From a checkpoint of a small class-conditioned image flow-matching model: arch dit, soap at rate 0.0016.
Rows from block 2, named by matrix and row number. Rows with one number belong to one attention dimension. Each number is 128 + 24 x the weight over its row's rms, rounded and kept within 0 to 255. All counts start at 0. Numbers have three digits each. After the name is the row's rms in percent of the matrix's.
# q: attention query, key and value (stacked) (model.blocks.2.attn.qkv.weight, 960x320, the q third), inputs 107-213
# k: attention query, key and value (stacked) (model.blocks.2.attn.qkv.weight, 960x320, the k third), inputs 107-213
q.48 123:122111124116120167133188122148158121128138151109128116135100112093076090082130137135110129152124103111111128125118127154131177157073147119124128145124112100137139143127146140125098103117127108105084091144136158097110153161139095123132110137089155054157152163132111100137105107150149105111172131162125152130110095097134128
q.49 100:163128131089115097107091112110095188132124112115104151110132130171144146138121104133143126089095160150137106124166101093107055146101130107125126149129129125128104169143113123136150121143121155145168153114089118165146138128128175135125098139132126205123121108101130138115179105159126116130114134146136112158135128150142142
q.50 086:127132136210144127154121162124153117100120147138117058137098136077108102140147152137131156125126138113107099110100133105135129129121111176128085134132098125167138124107133142109162134144133137135143111106163110123113140139085129047127125129088122131106113101120129127147109178134071138168164106132134117118189123112134096
q.51 086:156171147094096127142111130138128162129124131151139129100116148153106160150087132111107115135129127143163118116124142093134124141055133102113103097141144140135064162134108168160154163138135126129155126128171100109123131124121137130177120124122081100121096176100107131143121111155125107094104159100125153091160118156149151
q.52 105:141124117072121131128135100131126191148127115076138119101124133119155160143124092123162140098141124180114163134144095134112113114102158055130147155104159121128060082142155110182122102122107131138172129159115109126157135150114124131112094139128151153113074140114124063132142134114165126135117135132140120136156134142127134
q.53 091:112131146125212151123113093081092142123136093134110099103122133108123128165146151128119115121122183132098135115116126103157083092161131154156130122142152149101162126120106161126183117114137134116128112129109077119153088114125119126075103133093140131157106126115104141142127156206115131131106115080129147139104121095134102
q.54 097:130126088172133129103140121153155099145156149119125140121089151145112169129148105083136135173122112133074111142106094106131205095111142157119139111096092126136125126101129103127114104100145115109133065105160113115141123128135128113085127129143118125089132161133119103135162120090124139132109097098132119064174150124144102
q.55 089:088078109110108131144135153143118128100149128165108130136156129109126138136115138076127113126161142125133141138140144095157168116105171105119169121107144140163150125141133134098139137123127159135065105122095111165138145143068104144139096140108151071122136089143120165142126140138155141135129092112144137086116138163089131
q.56 091:086129170128139108121163140138156122152152125153115107114081130127077151145125155113111120114142071152113125119113104171120185139139118126138149125136151102118135131112161158126070121122127153108106137114162124129087142167103085114133127119091131085118139087156107093133127124100157137131119176126118153136138124073151136
q.57 090:122104117164099173115154128111149132128132152124140158169139121138130129129098100129155107130140153168151134116104107088140127120111069097114112113186136112147126139125102129140168097139130115127160111129091159172151094153064123096109160142083142127148150122187148126155169123124140084085110125128136159125151085116102084
q.58 088:120121099116146087117148159155134146167079122163155134126088108121147129118144124150117137087118140123123136135145093130080083107123129134103166130189101114102131123102130125108104177101121122166170153123099105077113113144098152100134111122136107169131122112142113119125111129110115145109111137078105116125109110135124109
q.59 083:137121134136119119157098135134150126231099125133164118115127126136115147131122145128152097130154138132104095140156142126118104125133123129109085097101170172113149102108115125094149147132104126162189113131141136161070148115131125133080113106108136112088149099136114134131156166099119122130145139145103123123117136160137125
q.60 095:192132087136136127137190105128106146139134142125072143134114132070132076143138107140134146163121093107073125156121136108159134114138164166117143140136143135122126105119150083113145105122132104118125118097124115110116155172171147161146142130116082107167094138116137147152147100096154150158186156137116143159135129115147118
q.61 102:106139151144153147123144152126140142122152158128123123146123126106109112102126150137144142116151071157128100113130139121140166119112127101171166151103106147148126120161129122115117107114130098097133147096106122095143132160144110122162130166118152085123112148150131147160121112140126103107159128137101134113098149079110109
q.62 086:098139155097165144106120116122130129150123116111155114100147079127132153156052124139150134126170133143105122142118154145104174101145147083147124117125111116087148134126145120125105143133121113147127070176110066107107118135133119173120141130134112123125163107128149111153153039130119162115143135161133086116137091113164185
q.63 092:111127147152086112103131119122102124113136154104124079118153110137132100176105141132114110140131126133135120131135131133113156085121112131118132146082159113101139140096143118132088127121107149149164154142176115160081110104127114144167103125122129097098131125146196103104122093150145138141169107172106200132137110162163127
q.64 137:098145099106133115118124109127144103127113122096124078119120123085115118104123132129120158116114134134127158121129108141117160146099142131119125127130137139146111169094098126159072121123147133160103085109125123111143157113123155162132081188040188134141138130098102171124130113158122126151094134127117109168137115111127198
q.65 097:165144170156121132131146132127145124106130129103158156134099117113134126134104157144149132141114129163120129139074130118125126171128142177174132124078109117120140144126153121112130088122184116192119130170122130108079157114176113099094117130171156183152176106124136130162142138120101167131175186110159136078099128084109146
q.66 090:112142138132125082133097119138112135117121123113115091151162141130143151150127115136125090129130145129142130099119135171135128178137149132124122127161141120116121122176135204134151132142122134154166107133103109114145139123119124127118156146104135112143126136118120148119126124130169155172148111120158130177163117064164145
q.67 088:100159128176115119143159153090088133171119150093111117080162121140148138172137138081124110140109138130143115058104122131145165088118157150094138128104145120139137150158132115165136143166134115112110159135105104172158121142132152214161112115145123137157141145098150130122115117142158123148143117146148120168122113144104135
q.68 095:142184156157110139119130143146139150151113083129150107125153126113130098133129129127150128140173119116076138105128118134132116149095117128152141081168129093128113145121143093155125106132160129148087106168154136101134128118091108092119105104073154124104066125166084177122151123144123105128121133101119136106190123117065139
q.69 092:137143147148110152126121135150134117148165141164149144154100135139108106122170104112159129126144147103127104134103121104123125117143146139102088119110136135126121102154154134112136116074171151097135139172149121110137144059130124120124159084149090125096077157114096142103101131135129086085160186124097144113154128147126106
q.70 089:110108123184197121091101122121126105104132142133174164113166132165121135154163155147145137105149107093084138148154118105135131093129128143113092152120147107115117184139116131079109077118125106125100121137127118140124148134119124121136129128126165132157143092121097127143104159117125092131114190122187110115121106122130096
q.71 094:141163115124121122117137150135126114125111140120159138125125147177138123118111079183134159143132176139099097144121127088099118095128124144111137165119152097140145153131119123143151157162116112142172125124146151153148096124133153115137137117123167110112119120153101122114159153100133138162102144139144121118152120151129090
q.72 088:127129133145130144117126146095113182126109107121106196130173120085142121128136156140134086144126130158116121192128115103130123170145128149128140114179144123145145143072152142111140145118151152114166098098132149152173138140116157094156129117140115103069091110150113104078136125164136123128101126133085116152165132064081132
q.73 093:105089170127141094115124150106106102093138109062145134086123128159112151136116117153139111139096171099114148066102081097092123113104114115165123100107138132116159137137117050135135119137120149124111120119085131124141134103114120157122147142109125118072162148189117114106143103171119139124091211146143135153128133124081135
q.74 096:149143137128152164138162125160132126141127151124107123123150127128110114102127127130105131174073078121119119133075141154123147141093154100135119123130087093111145150110178135129085114152137109117100137137128111119162173100139132123109115129095151148087132145100094164113118139144129147153119143100161167132109122125184187
q.75 093:121157146165140120156155092130119095145118124150117099127125105133124117115100082094138102120093149134137194126147130115086117137141151114186189093143141134157093136103079113108133135088103128130121116115123134074141124133110143163130131140150119161133124189152136129137111170164099123099090099157125144131113120197115115
q.76 088:086094129138112133091125127121145118095143134146176133137123146103111117144110137123131140131099109171115122122090212097128117144140154108128115107082127130181150107137122125157151106106141107129076099087144128130090124120157129176128139095114119128151136122132152117117088155162132102117129122163139037148131080098100137
q.77 096:138155136116141148074126134154154119099120162091116144133155107110147135111160116116099086104155085143094103126131170113132156191137124120155139133174143130106126136166097165114128144139135093093158168139155148158106147145084123155147132142128191156137148146148114161153136105107188101122108122144150079167110122121115158
q.78 095:174139122109104134129168168116122143086100138117151089120154145148155139101144125142120124121150115125100129125093141100115115152114182168164152183175131093160085098119146126092140082123187124111157146108135113126138119128117137136104101130111144119045144137156125143133147108135132127074105175105146128107162124120123114
q.79 099:098142153189084124138119146136153116156140161073181089103130151091132106127118115098103172136146106137130135106135136111123143108097127132113126120138124117129124103186111154095126102160074103111144145131133132121145156064105116152073136137161111187118104121101135117132148137103139124128112143127138140138142153113146145
q.80 098:149112096068108089137134135121073075113143090099087118115101124134083178130100149114105135137150140126117118154127140133135148137109127065067110124099083132116138142121122128183143155140124119145090103109121115126149142124164166129156147134120129091142164139134128118140141121147094114150126101131133111124115124091115133
q.81 106:128092135122124128133118096116127120134123109106114101121129126134140102138146138078125180103096105105113158112130113141138132160100108141142128137161168133163121120133121133140097114094114135135113089145117118136123132120157129143132112138109209114154175143132127168126133118141168134115120186174115087182125165125133142
q.82 108:133158105141129146146087094113079110143118129079160109123132134101118150138161116142131081118091118164178122170065090075143130152137149137140152060099103082165141145134131179117147112142163127179110151133153091136167157127138124152143168172139103143106149115152112134120145067127171133165132085156152098131123112140143151
q.83 101:124126090098129123159132117125143114154091127127146121119127157127130104108109121147116147117147110128156107133117159174147117142155115139124125115077116107116133124120168176114159147116143095106106141156128135119089100101070144083161122113152124157196129137136108145108114090138140130127056147144092146116065162110063153
q.84 108:129131086115112131124141146087099112086120134166124123116121134114144106087135129138164119137109140127142077156144128161084135038120119168141111137104116156140121130125111102147166145157109104124124085127099160154110110110151095113109134120125102125059161113073108126101119122149135123129082120150135121162070158131113138
q.85 114:106073119107143134117123118143106142108134097057149110116131109120128128127204140125112151108086136078188142099097141157160166093097171107116084152152145130133100127098162127127125118146126119104122097118107106090155149129143158180114179128147143126129148149112161116134137084120136124138085129129114164151159146127139175
q.86 115:119106105090095144151107100166113129148133109045124123132120109132119175137134112094122150144097123131109151137110154110135135145087186085131111120109141110131146095133114141154109134135146098102139125118099120133159128132139162099157148144110172129096156161176134158114129098112211153131125162144073136163115125121144167
q.87 104:138130157116153116144084093116124101113133100087118118104118103095150159143163125089139107157113157178123136119109118126118124160084076124142132129101127113165121132094107138135140067128124079158139098164112143121140124110166118157154072135130161118154131139094113127111116111138141119137155133146141085159105172103140128
q.88 092:128117164097126130147111094170141133123131081150125069129157142137137117151137133089134093154176137119097121112171106149133135165124189160055127150196106154088119142093107139138114156085146128112123177096121118086148145161162121136160133126140172130158155132127083135126160091134136130074065121145110119144133122103158151
q.89 099:143132092050157109104116112154148149155106113119134103141131101090151132130098152122134166082118148069130101122121088105138123136156169134157109084108135126142102121129135104144143155118145113190121105116132130149106179117170109108111126123153132147170137148155142124167123112110172137161148086121118133167120121114098136
q.90 095:157125107146137139122144144112131154132121125116217115117132118092125140164161108172129138123142168115130117144122099146101119167143138181135111119120134133146131102155145117099095133105157161165133111122142120090123149107125116075122137123151104109116136162061105125155118166151161152135117108124121138115116165148132146
q.91 091:142084117092113124146116165118121131133125095138129120133090103163116154136141179184175142101088147140157104144103139080124100119143123147133122162190134133126144062148140156109137162108157136145101108131110150133090132122161128112129113139109084141126157137102146170082140136143121123114088121164111090125145157134132147
q.92 102:116113106096162145109129120151124134116125128179137103169103162085152127089090140164129115129119149114166134092115166108089133066150135101125105105034127158114132129178117110139114119155138139135164149118105157128114150117128104132116158077138154122131138130115074120114157149059145165136165090169152161111139130164154137
q.93 098:163109133145117116095115106154150131133113121118114102149161145133136113144124085099151137130170094127136115078169152106134138125135180136151137153164163135085135127150148172145098109145106127095144093148146145156145094168125117151102121112108090134089108168120102140132125132106143095110151164157118163133102113142108152
q.94 100:146105129186143157139131121144131119111127100158158108152157092119126146148158108142174146105132126116147082111118149088114138102141127137130116141093123135110137092113107127131138139118124163142110148115141107156109155198097119131110153116159080095121122117133112151117143143138123090111126134084141145155103116111130121
q.95 100:122075149133118107127123127128128140100164125125091148144106134110140139140139145139109146115148150096125136138182151130114129144134151131148110126125080115147123090134124140129104122095131120140122133108130120143126129096163141122109126131092180156163115108189156161144132161162127155159138150146094100114173125081118122
q.96 078:127133118108111152125178130141145149129131130137163152149128134145146090127136145105148128136154106143108091154138118094164122081126136099113127131139138135140145108178122108158098121135112127109163162092113103105129120144101053165093100122150104120089147162166180157127152113110163164118117133101103114156107163112148083
q.97 094:120156124106145150082141151169145174124110156147119086075100163126126121083110115135121124109094087130091088073131116151095121089132116112113138119131141136133131198148128077134090143160119144125116176133117113149093110109110121083133149119158159138131115129137118126114126138151150172131131102127137117112158128155135131
q.98 085:157126107147125091128111112130154125162112146115107071101102148148156105146164107142133155116151099123086117124091084158139128112123121123151116161082152121154139151109152068128099134112109101168071098104094082104168149159170127125155127132117176107148168167145131158124129129111152130132112157135104121181111113134152171
q.99 097:130157145129114159143122102122104131111128146088149145143126099134115125125140133111189126099059102143152111140142152167085146151136149133150122123104150154157124113143123135145184118112127120120137111119102095152137147168134125155156116101130115127100122136051158089127133129134143091095088130130092111190146107079124181
q.100 093:111169146070097139127191092105117152167127147153125127121119130134122124151113145140104103156160134147168149120128125108126106151115191148145119163059132142101163149187117128134118117184143107191131113109130114058128105139126102115137125122144115113173085144124084209113114146142104111152115165164114116149090172132139130
q.101 091:103117119114118139108122193141115140151114148140111116092148108146154119143098108105120149116133185127148148116144079093125087074122086157168113105113137115158124128191140139122143157136137134146160101132134134154128104105108109139122125118114104117123110116152139108118120113149120097142153136117149132158155125124160097
q.102 093:148167100168116132111101158146116132135120105089100174099123099113145163073144161149136123125161133147162145111193096107113136184159149124100131131143095093130142169119120077100099132074134154152089172108128118067138135154118142144096111114095167115111142079195127133143169137139098134120094153144194149093154131116126143
q.103 088:149144177170136115112159097155129087089106124098123123127098119133127126142105156146110068166075118157143148144158168117146132135127111098177107102138127187148121151128101117141154084138099132090131123115121129125166133136145141116056092107112153121133077166151113155112131056154136100153141160106144132134106124146116158
q.104 093:160115124125104122094131141115100109130130142164139096134117118154119097129164080115102162151144160118151135097143155146127141118093148121168135122100142075149159038062096099122141129135139122148141152130107102106116116106079127126135140083138114138116156134107104125125163107129072114101071080088142135111068112077116132
q.105 102:105156077100139118124111142114111123119130175080127155120111122155115118146164110115108102115105163172113132139119154115151110138130160062133147178105184131104118128118152177161140134163168129107134109120092159112151136123095143110109174141158124151171091137091126105109152123159133142121091179149130076111138114159135124
q.106 098:152156097118138129127126152120097113132105080140129105136113127119143120109152135130148108140171127135156120103121127093150104091124115143145099099167149104119125122112074101157148115135154148100149143160150111113159078153147140149115113129119134137114084140126096131111102120129093166146040105105097169118109112159116052
q.107 099:106121183127143117127094155144118154119117132114158116132141127089123152163170127166149139129122089139194180165122127086105101134153149122159115171093116083109137106160131108125156164159123113128091142177140117129146100131121136128118124137135147096144119162149105110135159122095165105136128134141186209140112131123149084
q.108 088:170207107128164137136118121133169148178107134078140109121128107081118112115149097160152172156191105134147136103158128126138136165134107117119102157161140112113118159114157125119117129103144125145077142106165107164174135101102159079144122126107146122069178133130075158111133121112098092147139140117165121135082110107106089
q.109 094:161114103102121115117140150111173149156136129136135120120164118145121117128126090163154158145083143136127116108153125170091150095156138140113164099135117112126132104138120122101120132106099168184110150123118115155067129098165140116097110116083155131140152167136139087123085097076138156136162122164138135110069150127113138
k.48 089:145124133130108156099118142149098130157096167096161132126133138155186118119123110142145108142128103116138122123084124156099082116178155118144116134156145152132147103108136140111149147129134140179147140110123120156144149132113097141151141125142155208133133134112128097143116146132118165105139149115165108126148114126160115
k.49 125:177124140094105131139069126121094122130071098099136148126106131147185152154094139119168123114113147147128107142131135117169126103184124103133130138153163149153138131130082125080149138150138144165135150108133086135125115100105154138117133117159124210131109148143121106134109155120126130166095119086126131122110133137142133
k.50 093:119150097130123151138142120094129113132083134120123117142113128118125142149128143134100128142147112112120132122125120120136158133255113068109133102120116116115116138103121128148083142128120126130123116109117118119126120137087101138101141130063140181109137102130103151132086100114126143113168127160122120109107160135126139
k.51 080:143131112119091130102148140119174114101097151168128133077168100080151134099118146138148130100092145116148115170160147144174139147024138116113163124108123140115161158141112084130167140139114087119110092117145150115111131129127147117141119134142169073151097113095120133111157091125137161133136067131155149165117097136128116
k.52 097:076132135151134147147129193118134149136169139148099119178142116136104130140169132130108147165135107128143129105144122127125133112157108168137110117112096147087124107139117120118127128109138129147136122128141121125114114099136120103117116112158133114136142089178122222138119166149112121129124163114112122125174120105152072
k.53 090:169157112103143098126127057095142119126160120088103122140123119158143171109161125125140123039149115140127101080124112119166106106177117101123166079098151149140155129168123112164150166137120147116112133140130118120120117093100112089094131100149105156105151146120162180129138141131167117136127160129098128138124139152163184
k.54 086:116131119173122103118123140153120128149133122090126144075123113169130142098136145082102127130131109148098116108144122131171207172132097096116161108172097156088149126137125137125172110111141090157177119133149121172120109093124130094122114155095133184158119126110124126143147131131119131125097122123113134138147117169168129
k.55 096:073136116153132122114141107101081151120139149116142118141107117123122122122140153155137104185137126149178149164049143153168101073095120175155123114117124078119164117103147135145125125092163122097087112120092117102079152114153080124124122066125078113154138120096102121143101135141120148133141126164111154147134098111106098
k.56 088:163134116144126147143104139116126113122043149137113137095119139111142164121100138084136122104144131146139149099140137111134125135115119063096141111155141125153120120142121131181185110131149143106189137090119088176130094139136135151125109083088149168132085123154088130117116136144142124177127125105117107108133090168107120
k.57 088:112114095139145096103098146142134119126092136160118148114105136108129117140156131175142161111162124118155120121143085137152163130115139133161131158119110158142121119096125143124141113145129157132158158073164112149143155109145169091120124128142101130158134125106124133177130131136088124145106131054128182094136078153107159
k.58 101:112120123126145102140205149136135120160165175158107114104142162151127085144156100165117127185154106130128155130151109127124082156152151149111114145135128131118138114156125159133120130115126131114159107135118130088135126138138114106134089160110154072139133103143143156120142102091149083123196142153100148148115087104102154
k.59 089:138130133141111096115056143129146093168096114105096133122093142145125136186114084106121159084103160156138125119091095109165108149099101122108138082140129111162145102161154105156129104124133158099174146146150141157111123187101113113152131152126120109122123137109109139056135148123148136098178135119097123145172135142149147
k.60 095:123165116128123125139147130154128152115067096106117116122090124104179136160088133108181166099068137120121129175173160094138122132113123115102137117110122144141095125113128146050132127133107116123118155118150136144087095141131141129143173148149161158128102111106109115132123135157132157117075120135139133108123153081144135
k.61 112:137123141136125091109122142116073108116091125104159134137143125140144144125101142121113152104090148108130110133135145108130149129123117058134121123131131139158099110155081127110131129135134115178137166113153113176131112150093142143095130090181084172169110131121130133116090159122102119144104130124116167125143126112145128
k.62 089:167148140130171104157108111124131145145109134160124150148111080119137133158131124147117125162095148099104123144106124172123140116095095112100146120131131130109088128097161115116122151141141116096142174139090142099100152104120135115129129104124136124120138136134148120089121089107155132188166114136183122154085061097101147
k.63 093:144127090136147143153121115127116168101127137135068147136117121150135111128163096078095087149125161092117146152117093092124169125138109096124107126071141135148113138131114108105079148149111101152167115156090126157062144132141098139135123133115114104096093115165119114108122111124166134143150129135132190138126130177126137
k.64 128:152148110074110124113136157129163127130121154071116105136135114114132094101144130115086151148122154110112128128119105137119067121102138170169139150148134110149126141129128099157139125146115134115148164142109158140164126095153162090160131135097198118121122143111116108125118155130113156106104117153169098181111077129160169
k.65 090:080129130120131123101126109093122123149137099148136099116150106127119116156163110088119127151133160078133167123150090112072121129155161122131160159192133095128096170108128061081140141117134097120116132118163155172155103133096123213128128121088119093141109147160143100117129137116095117159132103128097127144133131144126135
k.66 086:147183109120135161105138158095115152141133086122142177109093132130106101131124126139171123087111174111098108146146139114126165126044114135149109155146134114101145137134146078089123146108117101126163116097124147153155136155150120180131112169164107123133054142114132112133146139123152133123119178168124123081114130188089130
k.67 085:140138139125123102148128163137153128120137170127148098126124135151108091082139117120091118122133136099141144125143166150095094109145120141112131121154126154111118129120133113121109119124127184089115115167139122124125125105163076086000124130122120133131110126105145098117143143098143155146107202125104150127125115112102125
k.68 092:092084105093133166116091133177104098156135135178157147145123114133120147095126108184108103099098143125107124124134125151135146123168108140121115142139112180110128110150137123106135178052127156099148122133133105159093088124147158173106128164149097143111133119087139095132142106153100157102162124162105120162090133106165140
k.69 094:157076114079125121128132127134114151121137139162108088130140105158124132181091164125056129125106104134110111150128158088118128114151079154135152144107123102139160150167126124100105136151109153166095089125131137126141075184085119148115147131145147149162190105125134111138140144131113150132102131130169119137142138139121115
k.70 084:126107142150105131154151123135143073091120162135094145165113148115126119132080118122148133158134154152150129135115136117122145128107143116144134104129156170115146089166149131155152171153119110152171126102118138137098109161105133111151126138132114073137130154171175161115152116099097102135148128139140156159138136132151189
k.71 099:098133125132118186120175119125148133105152129084116102143121124067142105133131176083151091096094111139159148156105111147100143143142146161168149089131116117132119078124137161131099130185095154118111131073108124100093104128132113147148121145134089134141176124108114130143077119103109144132158171171152129139123136123120203
k.72 089:107144152130148129123124125128146096138135145126148114107139155137133138104104104104134121126126115134126142104161129152076084111118137161157148140130108132144132095160063103117143122170110097158096133135091129153083102153168113166098153139149153133143126140149156149124113187135084083170151111142184144127062119131164140
k.73 098:141141069124109126155119133116138102126125129180144120165105118086138153146189132156113111114150106159145073172156141131157150113155138129084132140169125116166100129106109173076173168100143122187142110155108126125133105149117121103119073119123118161133149119089105145156121145148147103151157117120143166103125111118143151
k.74 105:117134134127144105111150099109086107132115099176145144107106141119136150159116169149147145105198136142137146112163130147120121136144126152140125133180144154118127064157103120103143123134149148130144077138122118105093145192097134181113108141131120078156137126104156089137134136145147114125159088069127104113152135098051128
k.75 106:156118117130128142138125125063112130121142151124143164114103108156142170100167136154130121124156127134142069127127140116111150138127103141080117119112121122105176119148119147130146145168096110123154115132082111156104135138149110112122134099129080102088198078104130084142133145130159186149106134135133129125125119094158120
k.76 092:157096122103174135152133156127109115133137139121103135138110141170150128141156093135147116087154121122153119093163112134104146113110096112100097125136132098117126153140149195101126171138116131140129125099164109085141132113104144141123112143080121121102103119174118172147165141129131105142094157134123171151085163126135112
k.77 100:098143092118131134182115120124127149166134104089134121098074127113115113149149094159109147115064148145119119164131100136074098100125122123145092133120129149132124101072154131169110064150104154128059085125128127088131119119142139096113143169149107122132120135128150115116123141142114112098145138125122180114166168156135094
k.78 093:055124111143141146149062100146097088128152118158119135143132111093137103157117133133165109133138156124158122103174097135130104109125099147117134090117142130085138133126121106135103143142119157108131136121081165139107159136170148156139143115142158125127118096077177144126103163110115167107139119119160177122093115096100097
k.79 104:106123104087139111133153121127142111110130107139098125156084121124089099111141129158169132132080193146156110164099144144146109179117101109146124127133143116094156149111180092117147124121135139155104116136122116141105153135166134144148122108111127071119177138118110126127089145145123137132101089099138098129119103183142098
k.80 104:159119100124087121132105143124135097114154132100154130111131123165114119118162116122114139156164161116130129115111100119116084136092148214137109104122120105145144135127116133114140112144123090111147128144118104120150102105157149127158156113137211155106142134093137148126094114140121125143135134121153114154103137101145122
k.81 105:149140140107102136118082139139161111130134135072121120126117113128155116163145097099130146150110159146129133105123089124133082138089130176174109117140132138155144159114146135135128125118124138113109113134152127132159123107179147094154113137119225151105130150107136126089073096138144130121122132155128129156129123102144132
k.82 099:160097123141117125115105165115121103129119106165077130115132115155106136145102136135122133144146125110130152133142137121154154092159082133107148165107122154137146154104130114172128112069101142096121140119139122126103063140079192135114172092132153104140170129160134113155123196117118115108115114081089096119121134119099104
k.83 106:116150110154115083109143124134123132104160106157113103124124167146121116137147148123158084118115131107106133123150108075092123126125103167146138132157111149125109172137104108074139149110115156176163089093137120110095158124126128126129137107107118089115143084137166134113133150123096129130180117114172090108121137147159106
k.84 094:186111137147094171113132092160135144129196110072108128138140135123117134101110116169092145151158126146122123096171126111148153146104101124110149139134145092098114122123113147128104161151139113112141124141106081136099124124118094138132143151099179173143180102206127109116118084085146129142163160104113116142142078117168129
k.85 101:142134139123125113110120121163154128128152112212108131141154126131106140129115187109140108083145150148116125143175134065134141135134110143116142131084073118119127158152162135114129131130124153124080121132102170122116151113086136119136138143119139129094103162136131139138126166150099089157164146131149112079111129155134099
k.86 108:140103144129107110154172138117131158124174116172120140111127142124126107108124151159147114126122154148112085096151145113114146112149130119129158122137133169094114128135116120078141111115138154138089131115118133130121179141124111125103101096142123150145061105097116112141093145170082142161125121077158108135143136136133127
k.87 110:099102116152147128107145120133168145146141130148124129157147142121130132138098147129129146093139134131128117152144148126110159104149147110084113137144131131113125162148125052099105159102131121108155116121103128111106108125085099133112128137138045110133135095158125167124172131143117101116137152156098136072114119156157090
k.88 116:116082149181156128100170128116108190124129129154170152125124108118124159117098085143122123129097098125100123150130122145121180132143100081131125102093128165102109106113148104169123136127111132116134119149121159157101138121094159069131120120155050121062121103168149152130145118136142095144177124092099153111133138137053096
k.89 096:123142122204169141168129103145131076079140139154083148117083120138151140136148144110141100113132083120122141138126111151130140138112112099110113130114117114158159143153131186085091112117155154092152124097149117094136089144070097132117121135120104114132083115154139137122122132128126133160134135136154156109115119128170105
k.90 101:166128047128094140130135136123093115138135136138089161118149112142112135137113146113114145138171136113166120156156122132140140095108129091110134126168137101145141120108133132106181104136082101108148161143162100150148120116144120168104158131146185162150157120194110159119157110132116137145185108117151113138109125127128124
k.91 093:151125132132107049154160093109137144119139106093121141130141109112135076147091062121101120117133108126083088140168113144134156137138138104117115107110125121128117140083139117119114128135106111143152156139123119105113143146137130132147118107127150126130090116183119122133134101098112125137155126135120125111117088110114065
k.92 107:146132147133089137122119141115149121126127136108123133118147103141131109162136145120161156132127166143151117139134059143115105134121162151144129150109152117166158142104112144134140154112138131104122092154164151133168110131117133140137105175106172157125124162142140105141088114151096059160087134120092107164128119120161158
k.93 096:113124103108109119161073132156141095153159134096129149082104119114096143171136134167082103126110106105123141173103096180131109161119117117080171110120140140173122125104130127122163123107134142125134157140145131125123157108166134087142138151125151127159161094093141146135152103138092139126137092122175085133121162109160091
k.94 107:131116139121099108146115137162144118132139182127149129123109155176123146135140145141091110150176129142086138130157087141117097145120127149149124114158122139144123156160115125097149140136132127091157116146124095108129138067141137088149141124108177155123186137113120117121118101150121160133104101139138107123122119138135126
k.95 100:133137151082165143123143092157114121116098136136164098143155140137156131155091115144125111146100104139126140150144112091124164184127160090077150134139127116138116132133123163119172131152145149082186094138166136118101133134109130139092130094177108109129169131087086115116203123094136160122095101083130149112096157158141106
k.96 088:165141129161129109149101139095068137135131097124131121110092129145090142130100097136162156081092144147153123145144154142135186135119148098117117162108165130147128137124147178085102151098106108131114104115122116155109146147164135147092098142120143119132152080134132111128094113106161133152165161140110113099146112100092125
k.97 094:160139124124104154175134151144106137138126121122156111171141111094155137156205109148123134073150135138119145113091154143149135121146175150125100126093130089121138091120137146132124157123113111120116134128123143145120116144100095128110085157134094112120157120084162127110129130133115116102140112122150145128131138099119119
k.98 079:141118172137119134137109131156158168134116153064105122138125138128098128098152083114145156133145147093118141106150099149131116130094125093148147143088114099142142139137114142158131123146137127115127147128109147175145107123112096126128146137119175130126198170119125112134085168097142097117133157139089113155137122128112148
k.99 101:136181172139164112129121139149164124151140110125122106128082153145143144158159110105138157111129148139112177139112127095128121104077135143146113134144139149089140141082128118128102168183104111138110113139126148139168111099151114103106122179098133144148145152178092116102118079137171134126136136116123128116118127131157131
k.100 103:150138111130160152168130159133106132097118130129135145129142143115151149134107141149116179136168098077118110127153109158082144105137083118096077117157096084136128145079146118115120126108126125068127141139108146127144162133104130148117102144146128148107146125142146123142133109155145086131112086091149144132069127099120134
k.101 095:132136131097124144122127123140118112124155139112091118147111124129116118127139170131139136128135083133122137121091127157100115196123146117077118105143114111137089171080136124155118126143170130125095159113103111146073146148126093125112149146139149155138113127135107125105104116119111134158130109101133125075081109118114133
k.102 101:061132152088097110128124086095109171142146108139117109136137175131121130149166144132127168117135149137131129133125124126135108095150156165120183082109141112123100126111129149144181100125125134096130093147108095157140124134109130145166114132122114119117082182087146116142084124110129156113150115114082134147082092109134075
k.103 094:100129082058095126139113113113169116110159149158122135149140132112115149071129115139152136134178156131137109119107100139119116128130119174137126151141120111151118164067144141123105123111146138166122103140138135141160129083093147157207118122103126146130145108077136120152123140139143109126140123150114153126107104133145177
k.104 102:066122133109167117172102137147140133120140101103143152114154126132142148127125197165117126078111099128156125130141137134172170131129113099081120105144119149109106139146143153092106093093108144096102109134145140125093151166112127125128096157137097118141123109140141127131133128135152136126170145096106139142141167140092121
k.105 104:117094119128116111130142121133120122159119113124126088116124127140136148123097125127150122110120108093135112163129111112105109114134083133133117109160128122141142123132120110109168128125065137124098126121096133133154130125112134148160117114098136104131153123207128128107091121108147110152099108192130132162101135083116116
k.106 098:104086140146137129138151119156139129121127159114126113114137126128116113121138127134140124137077126131111124169094112117131078169121133144151174131074095126121132172117136147092099166169084155139110160114122111167094137138118123142164121116094097124132180127113151158101154155120166157107136148135175130135106117100120177
k.107 098:185152124119144121103138136118142125151155129130107103120129128168148122082108161102111143111157139137132121096139147167094129133128142133083158094139115179150117170077142158163125061115157165111130131097139182124110135154105138098164114129110120179136110109106160149127098105131126125120106126109070073103114120135132189
k.108 102:100137138129090160130123142150128142100192116143087153097180174114113111155138119126095125129114138102123114121136106140136121064114129116114143097081139133111093118152149181112146135120149109145139093175139119073106157144138121191123100133124096089148126151136154138145113143127144170099137089073123148101151097167130157
k.109 098:148138138171158144156088115093108140121124099142120100113121116121143135124113176119084097111143109131174119121132103124137116136138122087141144142144128137123091128133139127121143125067139111112135110100120156071152084120135135143114122121178089133097103142145091170178171146160140102155130132109075099120119150138140126